config = dict(
    arch='transformer',
    model='audio frame classifier',
    dataset='melodies that start on their tonic, played by one synthesised instrument',
    train_examples=26041,
    noise_aug=0.002,
    time_shift_ms=50,
    n_mels=80,
    hop_length=160,
    input='log_mel',
    spec_augment=False,
    win_length=400,
    num_classes=72,
    output_stride=2,
    norm='layernorm',
    norm_position='pre',
    activation='gelu',
    mlp_ratio=3,
    head_dim=64,
    fused_qkv=True,
    bias='all',
    qk_norm=True,
    parallel_block=False,
    inner_norm=False,
    subsampling=2,
    layers=14,
    width=192,
    positions='learned',
    init='torch_default',
    residual_init='zero_last',
    optimizer='adamw',
    lr=0.0015,
    beta1=0.9,
    beta2=0.999,
    eps=1e-10,
    steps=7500,
    batch_size=128,
    epochs=36.9,
    lr_schedule='step',
    warmup_steps=150,
    weight_decay=0.3,
)
Rows from block 7 of a small audio frame classifier, named by matrix and row number. Rows with one number belong to one neuron. Each number is 128 + 32 x the weight over its row's rms, rounded and kept within 0 to 255. All counts start at 0. Numbers have three digits each.
After each neuron's rows are labels from the 100 clips, of 14976, where the neuron reaches its highest value: "loudest" is the band of the loudest frequency at the time of the peak; "responds to" is what is common among them. Only what is clearly more common there than usual is listed. The data: melodies that start on their tonic, played by one synthesised instrument.
# fc1: MLP up (model.blocks.7.mlp.fc1.weight, 576x192), inputs 0-191
# fc2: MLP down (model.blocks.7.mlp.fc2.weight, 192x576, transposed), outputs 0-191

fc1.341:114142160122040131045108130043108173034155091109118140144123125093136125154082060173082103111129164105068182097151143154075109149109129135123123121125149163139189124138119108131122133111085139152095071143179140116145154096087139132122155129079165102163170100125065175125170120188166147178130140153178128143113151135112099087104100134133118107094114072085174140111118176120106106106148159119180127117160128161103117136177137113125142173126133128131193092114147113056147154101092159059137161091124115119136099114143156195182125159072163119166114144104108131126161095045132120152
fc2.341:100109188119075107127146105089151167109119129128150192150121086128150112144148082086148141140123082121194117190109104220139111123138107167119134075132135185107094143238146057105123105132122184111127153142159153117110102150170085107157207121153162176152127157139087085119109145136168148121191100113157110092171120095141104111088092150111149135184143117145092129123169082149139091109099084082162114134111109195150116076094191088114092101117138139089105144160149099093156133117161089078092151103114031156114115169120149128126105100135159164120104163084145103126171120121123162170
loudest: 1000 to 2000 Hz
responds to: the note B; bell-like; tonic: B

fc1.159:135159143145119169073093147079152167059107149110123154193123111110173117179126123096081090139120147107138117168155152153081107122103136130113103134145084151112178172087105135082144183117093189161052076145128130125143181109161079128075131116091125139168191105133083163161182088135137186140124132101161148125178114093149152128136139145133102105071180117116132149137112189117132087152115145164157184114129078165140117132118162121054111132114108072101172132137147149055156067104051118091057075158119131128118084109148136175187118129094152076159119126102151114105157087115109152094
fc2.159:135117157118099134146105061171110100130120119094128151188129095082116120116137114086134106124167068145127112139119129100229138113099104109135140077082161145137102110181144102194157067156122139089180153140120144142139104153112100155136159147098143181164134164098082086148112132127141114084120111163143083120158113130089175149115140147116126147223101187112152157106161176146143169149119100106058109117071153171165126105119171120149140079129122102075175123200072088106142201123104179099112125125098118139101104213164096078118134178120117152130120147107086092188123139080070172139
loudest: 1000 to 2000 Hz
responds to: bell-like; the note B

fc1.510:150124156155132165108181136106124062137127085127089178085171084119164161104215140096145150146153083119119122154147080121085087130054121182067107135085214096124160181117112094106108132131115086134151108154111151098170130139128132121125158100132113108106110137112119141116062060164166131131138145110169107141135138132093126134153097141111112123110112172155099122152183105111154156106091092127163130128151075073081115112081154114113077094164171122145123144143150142146136103174105126180140165108145109110145175085131137062173105126080177105115231156091053135176183143102201160131
fc2.510:130132112109117125126116108091130070113135115088181137145075255149115097084020118208110128121118162119058129102120152092145109143107159188163106152118065119145145107075171202136107170154149112124191134074158122131128151115121132118127158173127125087078142095114155104135153093142140125144053122141140081131213104136126144149148123144126104133124082124178126183116135054149121121154141135130136061105105174133140126159128190159109130123135127150112121074115142078141167131150124142106132157154122134139106182117132141087048110147120107072149166117097139117113061125109122153165
loudest: 500 to 1000 Hz
responds to: staccato; reverberation; pace: fast; vibraphone-like

fc1.278:152143154107130139086111177181093147084087116080051140152187059141070102157139101144093091171139133103122177150096126083100148140126112106084116150138137112107194165122083083087154151085098087142106157159116128130143109139135138136089146177071066129124167116136096111146164126123123146108115099133136140172146145130128165137091114120156076136101130190113106136095145171108144182158174201108072157171152107167149135161090093169100115171122160104100149128176123115083068094136087146129079143143137118193147087098130201143168104127056116059222125159124114129143145135153099131089
fc2.278:155101113091085133076099206138061124152069081124171105128152072156064131146083082116128140142114147106134180085153118112174154094133094085102143139122164139158117080120149166115169122125129088122146151189115121128152116146146144153068104136090098115139137084143157076106145185079115068083072066080128075140087123133118214129164129145114129142179123192114115146134148164128183105138135180159091193130125189205180145182144127151099125125116120125107108078133186092127104104140121131120156124153076149128131118167154163106100081136116122090158153135108064140135140161165187131134
loudest: 2000 to 4000 Hz
responds to: the note C; the note G; tonic: C

fc1.248:133135135233103124072133121152129129118140132123106158088192056124112156117189115063086125180112092089113138070116136161093095175146107129166098149112213148121141137120080075125136098155120162142075187103119102143171107118129157176079179144102167122144120134157137097112130086108151144129119134161129157137119125121140061133102065091150127098058138177122145147100152189117111121167114102150090110164183072124094128132146144110047132116125166096119117179125148149128142063135057161109120131103139136129155133120176105133192079184108150173123110159171067163124116111156105147081
fc2.248:151114179136134130140108054152117087178090167123126131137109147130138128098128119146123134092114139117173121082106155056163114180117121148142125095188193109152057134157141157164072059148136102105121104150086139122126081129142147126131160126147155118115112149120124102112173163082136104070172122134100119142141136153097151151162125114118143139119080150149163112087129115136115102136148229172088099107115120154190126150094036219099137118162174133120125139123131079116140124141089130179121149099126085134121132113255109118202152158181098053112081106144099121129118157140120160110
loudest: 250 to 500 Hz
responds to: the note E

fc1.50:125149157155105157100110154089075124062071123122166148101143082134151103148148089170108113170160140099134224110108135138089151144088123131108107155121164139117134181151044147127136195092078157156114131144173086119158107139134095135097140115098152165116139152119114174080141087204114189144098122106137154133192140078139091111076091134088113158143169121101153181172152161117114125100145167132139109162137091138117126089136157130058147146102125118122144051172124164096153139117085150045092093081066116124134126175126168078128049135129148097169181130182121147128148063128140141143
fc2.50:128147143139104094139123082163193164112133124115090126139153140142116145162105125194154111127127167163099131199080173112077110134126123102148159098155111151128141119146134140113177085112125181145138151069072132131082160167127125132126050139171065170177117157112161040108141118158191158170177143132144174073137137131122142113114166140129122096090098078111164126139110113124144119105122137045128085100093134152175115117073107117155111140102083071134131163109121134062129103121147088135127112118073131129086148099184112148166160103111144158155162032138127160117168135188034182172
loudest: 1000 to 2000 Hz; 2000 to 4000 Hz
responds to: the note B; flute-like; tonic: B

fc1.517:126144105204082112158110118157113133113127139108121142107108107167121094088098174122160102193160154070126126095141140134108082172109153166092105098146174133085140101128135161134144122155104105141122168087085033112153113118130139121119127134146131172154168162093126185085093087116125151155155147205126146133191133123113101136165100075160102130032116120120146118130165163153104158146161121120126063181133069073110078098120106155111116174082064060144132114126131112109166108130083085124108088123086151131179082177114108075122085188146101098195144167102134123106170113195136174100
fc2.517:166040070125112138119094030115075046119125116116121155073125129181140131243100152113120140170102136162134116148111184170145156107120112170124080113175079142111104099140177093160147171169140128134127089171132155179123132147162083161107109072202140139145151129154151098106070122107156135102115108108166108138060143115077176095176140111169167112136137122180132173139139136110175103138082163096171139082142121133137151097104122115140144073091129118123153089131161127143173072149143059121119063148075159143142162141153146128147115159127104092126133086086112141119091118102103122114
loudest: 250 to 500 Hz
responds to: the note E; reverberation; marimba-like; tonic: E

fc1.222:084152061083124111087172109121105079134134094116143124127149146109121127156104048156142137159103113101111152177094118072117164140180123147127108209137157166152127131110067102144170167156103068168145142170204171076080186146117113120142131086157151109129109117163059111129150114182100156112147125132209107122125095075138131117072133115073013109131123087123107136192122122122138159123056162122099146133162062121135141125156127119108086132124158141142163190092152177162127145147156117114125144128155120167171117066086208147132122114124151178124110144111140102131136083138108124105
fc2.222:120110081120141127166120048117129135125181136105113086157085099180117141159112129147154173132140116172132130142101071144127112129098098107114171136113116146083054057120117133092142129132113125096101168074106115133111120147158169156141149150117058112255117165089147113154175104134109157147143095120118153139122187139085125193143145120110124082118068077131099153144112175179104111185101084079139127110149141130087117135210127105117132139094152131152137112127105144085199141222197100110114165173186143133137180080102103096137145134165077110135122121074121145093159159153147122147
loudest: 500 to 1000 Hz
responds to: the note D; bell-like

fc1.436:090143041080099134134112149114127160182121088159095110092118128086058098101143118135147149139064135154183191070142127111136123095135160173165102154118159117045133140140070150094095125112133084110122149167106167101118182116093098187117102111137180094114126170118083205120159139150119144167105120075174121140076106078171119104137120137106101139144151174156074145150132163155163128122133104163140139142177102175120085143152083164135108149116137123115111160165150112107135133126129049063127174087111106163143152168125109187112092112104117193091059172176144187115119165144114086116
fc2.436:130154157161171107173141151129111082107140108090123084149165079135162168131096141107151096137189092151120125127053070174187130171151147078107105110160137096135096165096149149141175164091114124080091160089116074135163102094170190109161162180128113123096149139128134093156109164138080093154108121175056111129121155147101109148086133125116109096119117141109127102178128122106134158094157093162068121160103148102139183144146162115118155171094100111127168127138112105122107220104102229143127042187098160105161096094062119070102157106182132152152161116140146089130109086116154115126
loudest: 2000 to 4000 Hz
responds to: reverberation

fc1.375:107154120183106135082149145062078131117095083098085125106169096093128137198114074077116105165128170105090162125148129126081135136133119110130111155104163135120158176151080128106103153095116091164120095111189138085176147086144132109127098107159151111130167129214087123063128093159148154156091178134147100113107106068171095098092154156095138159119173134061185122175086130116088102131158153138125123140195101176112127144155122177153095196098155117118199097090212149105108149087073101068102104103066189110147113159177123146122099146110131143137130109143086153158149118132131139112
fc2.375:137155129063134104133143074108093100107102097105115086090157117152081128194044115138097121169132163115110177118139144123149169158165125113092104121170087125076136153111149122110150134119133134157113099092090078133138132107107123126085113103182099151120146155118156147067127153182134117086130172125106214128127106205165065106110139122209114184075150155174132149182116127128161120117163062135148151141154182127100123173187122086087114117107136127142137127120114124150135134103128123078143085110100210132151149134044095148023090126083090128151141127145182165113108119121060136139
loudest: 250 to 500 Hz
responds to: the note D; square lead

fc1.24:102116129100150100133100168109096124111168063123161107108177104135081118075116152151158104182151155082114129134098150091030148099116108176100077199105121192138146083084093139148145157157125107120107158153170173132135142137100129092155108118087126149133157091127152139146104155142052119119159082126137137158169129092131181110070094123085076210123132163158084114174114070189110118099137146085121128129091118073056148114100157121139145148187123121140104128078174142146122148073153125133146103122096105181127107115173189134222057159092137077114122121118144125138132137115148119176
fc2.24:091119138124153117171126094129066159121100100140156105172106048102124149123122140122132153141118094127207112133098061159187131112117118159073119102100151143150097054154137137166183107114111139079117170154138156134134138155152148145166167147124107130151129163097169129135092162141065080068124098115093150104161116117114193196106176103077079162142100202172124148103099137158147072138106098112057124077102148139116158104086161120127081129082132138147142183159107053114149124132135155075182117178141087145152135158088129075109107120132074118114189182105122072141153176113153165137
loudest: 500 to 1000 Hz
responds to: the note C#; vibraphone-like; marimba-like

fc1.493:162134135163054155168120167111146114150171123101123144102171125105089103106094138127126057241122110071093178112116125089114138110102111174080131142112169170147182128104140160151221124104138111127113091170124035138128100125168145103104150175117126189153174157108120127057133141110133118125133129115159118193164134142106157123128113111131100107057147147071102127094126109144140158143147132070125119156161092141154151096053128123135112136143138086091110143134129098084113169106078138133122079086107160156133108150121146105108103230093174073190159185122082093111155111129139134129
fc2.493:139124098153069167122149112143131125149123085100088084125138164178115115116086145100096118174188157136108133129143127152144162088113103117148110130083101134130082124117196090177195132101201155141155085127123104151124126195175141144093116137122114196119116116062166040088074153119155085086100135116142105183107132132173138149105165164166146112104161118118095174081184183192236195127118128149102114132112207112152128112109104102156091076124158063126093104148127147126132126130150104076163121146128179110100123132118102106122134116106106170152134084089063148122093113143081134143
loudest: 250 to 500 Hz
responds to: the note F; the note C; pace: fast; tonic: F

fc1.195:141146135120088154108067107129108150100135140163092211101164040076142133088100123165108138144117119121100163098136159121087154140058122201148119173100190147117198156105097115124148097148125057144065134162145134132178180077106118149130109100085139145121121115119123194083145107175120144174114126163175148114177155117115103138111113124109108129073169120088131144113185131121154181103126111182136158156221122103048105123130110176105154133069148151132121109193130165071097140119105062129109097091122108123162106119104131193111104135119116120142190144116136117139126084084187123128
fc2.195:115136063027138145071148153131112105101122109097107048085123225092110105150111110133127103125140131092140170066137133100156149112119128114210153190110111130163088111148102107131133141115130106128158159131067187169092110165141173149149132152164105095183117098119136170129214182128126139140052117131156117140123118104158142131159184169089134114143137136116122084160110094119138147117104117074189148096130108190152141156146096122150177115108189123098123074139109091093148183148103135063110140084132090171099163095203171094154142115186107134117079118129156153094114128129126117137
loudest: 4000 to 8000 Hz
responds to: pink noise; thin (high-pass); white noise; marimba-like

fc1.235:114113188162084121097088164158136166054151134151075166133154093168097082127106126118085110213145077094123167120157143100119053126089148176110192150140182149102160132129102049084111126164097089131079191138117063134136153141132095121158102167078128138106156135197153143115122107119116171131081069187146125166156118099083074087117094083130100057134107131118159089119110100092139139152108095118089159095178109148170113118134121193120122158111128150142090140166140140120117144163171106180130135079121135178154126154107191098151075116162138089155141154144108115146183107149154134140
fc2.235:117110103129100092141136097022106061189089085092139082121073178054147114122064118151171157132129132125136121131105133091121150158180156142188104112163124156102101127140101098151162157127156139098109126120090224137189097170148184103104125162190186114170116091125152137083148115123132143123123069196139163143102151099108111112104103173159145107195100082161115175151173147149195153114126119125177081131123109161125071124131123147090173156111132087151074104146130093089205135144099129117115075179112150122118090141097140143115139105148090118102140149117139143076089122130118157145
loudest: 1000 to 2000 Hz
responds to: the note E; saw pad; tonic: E; trumpet-like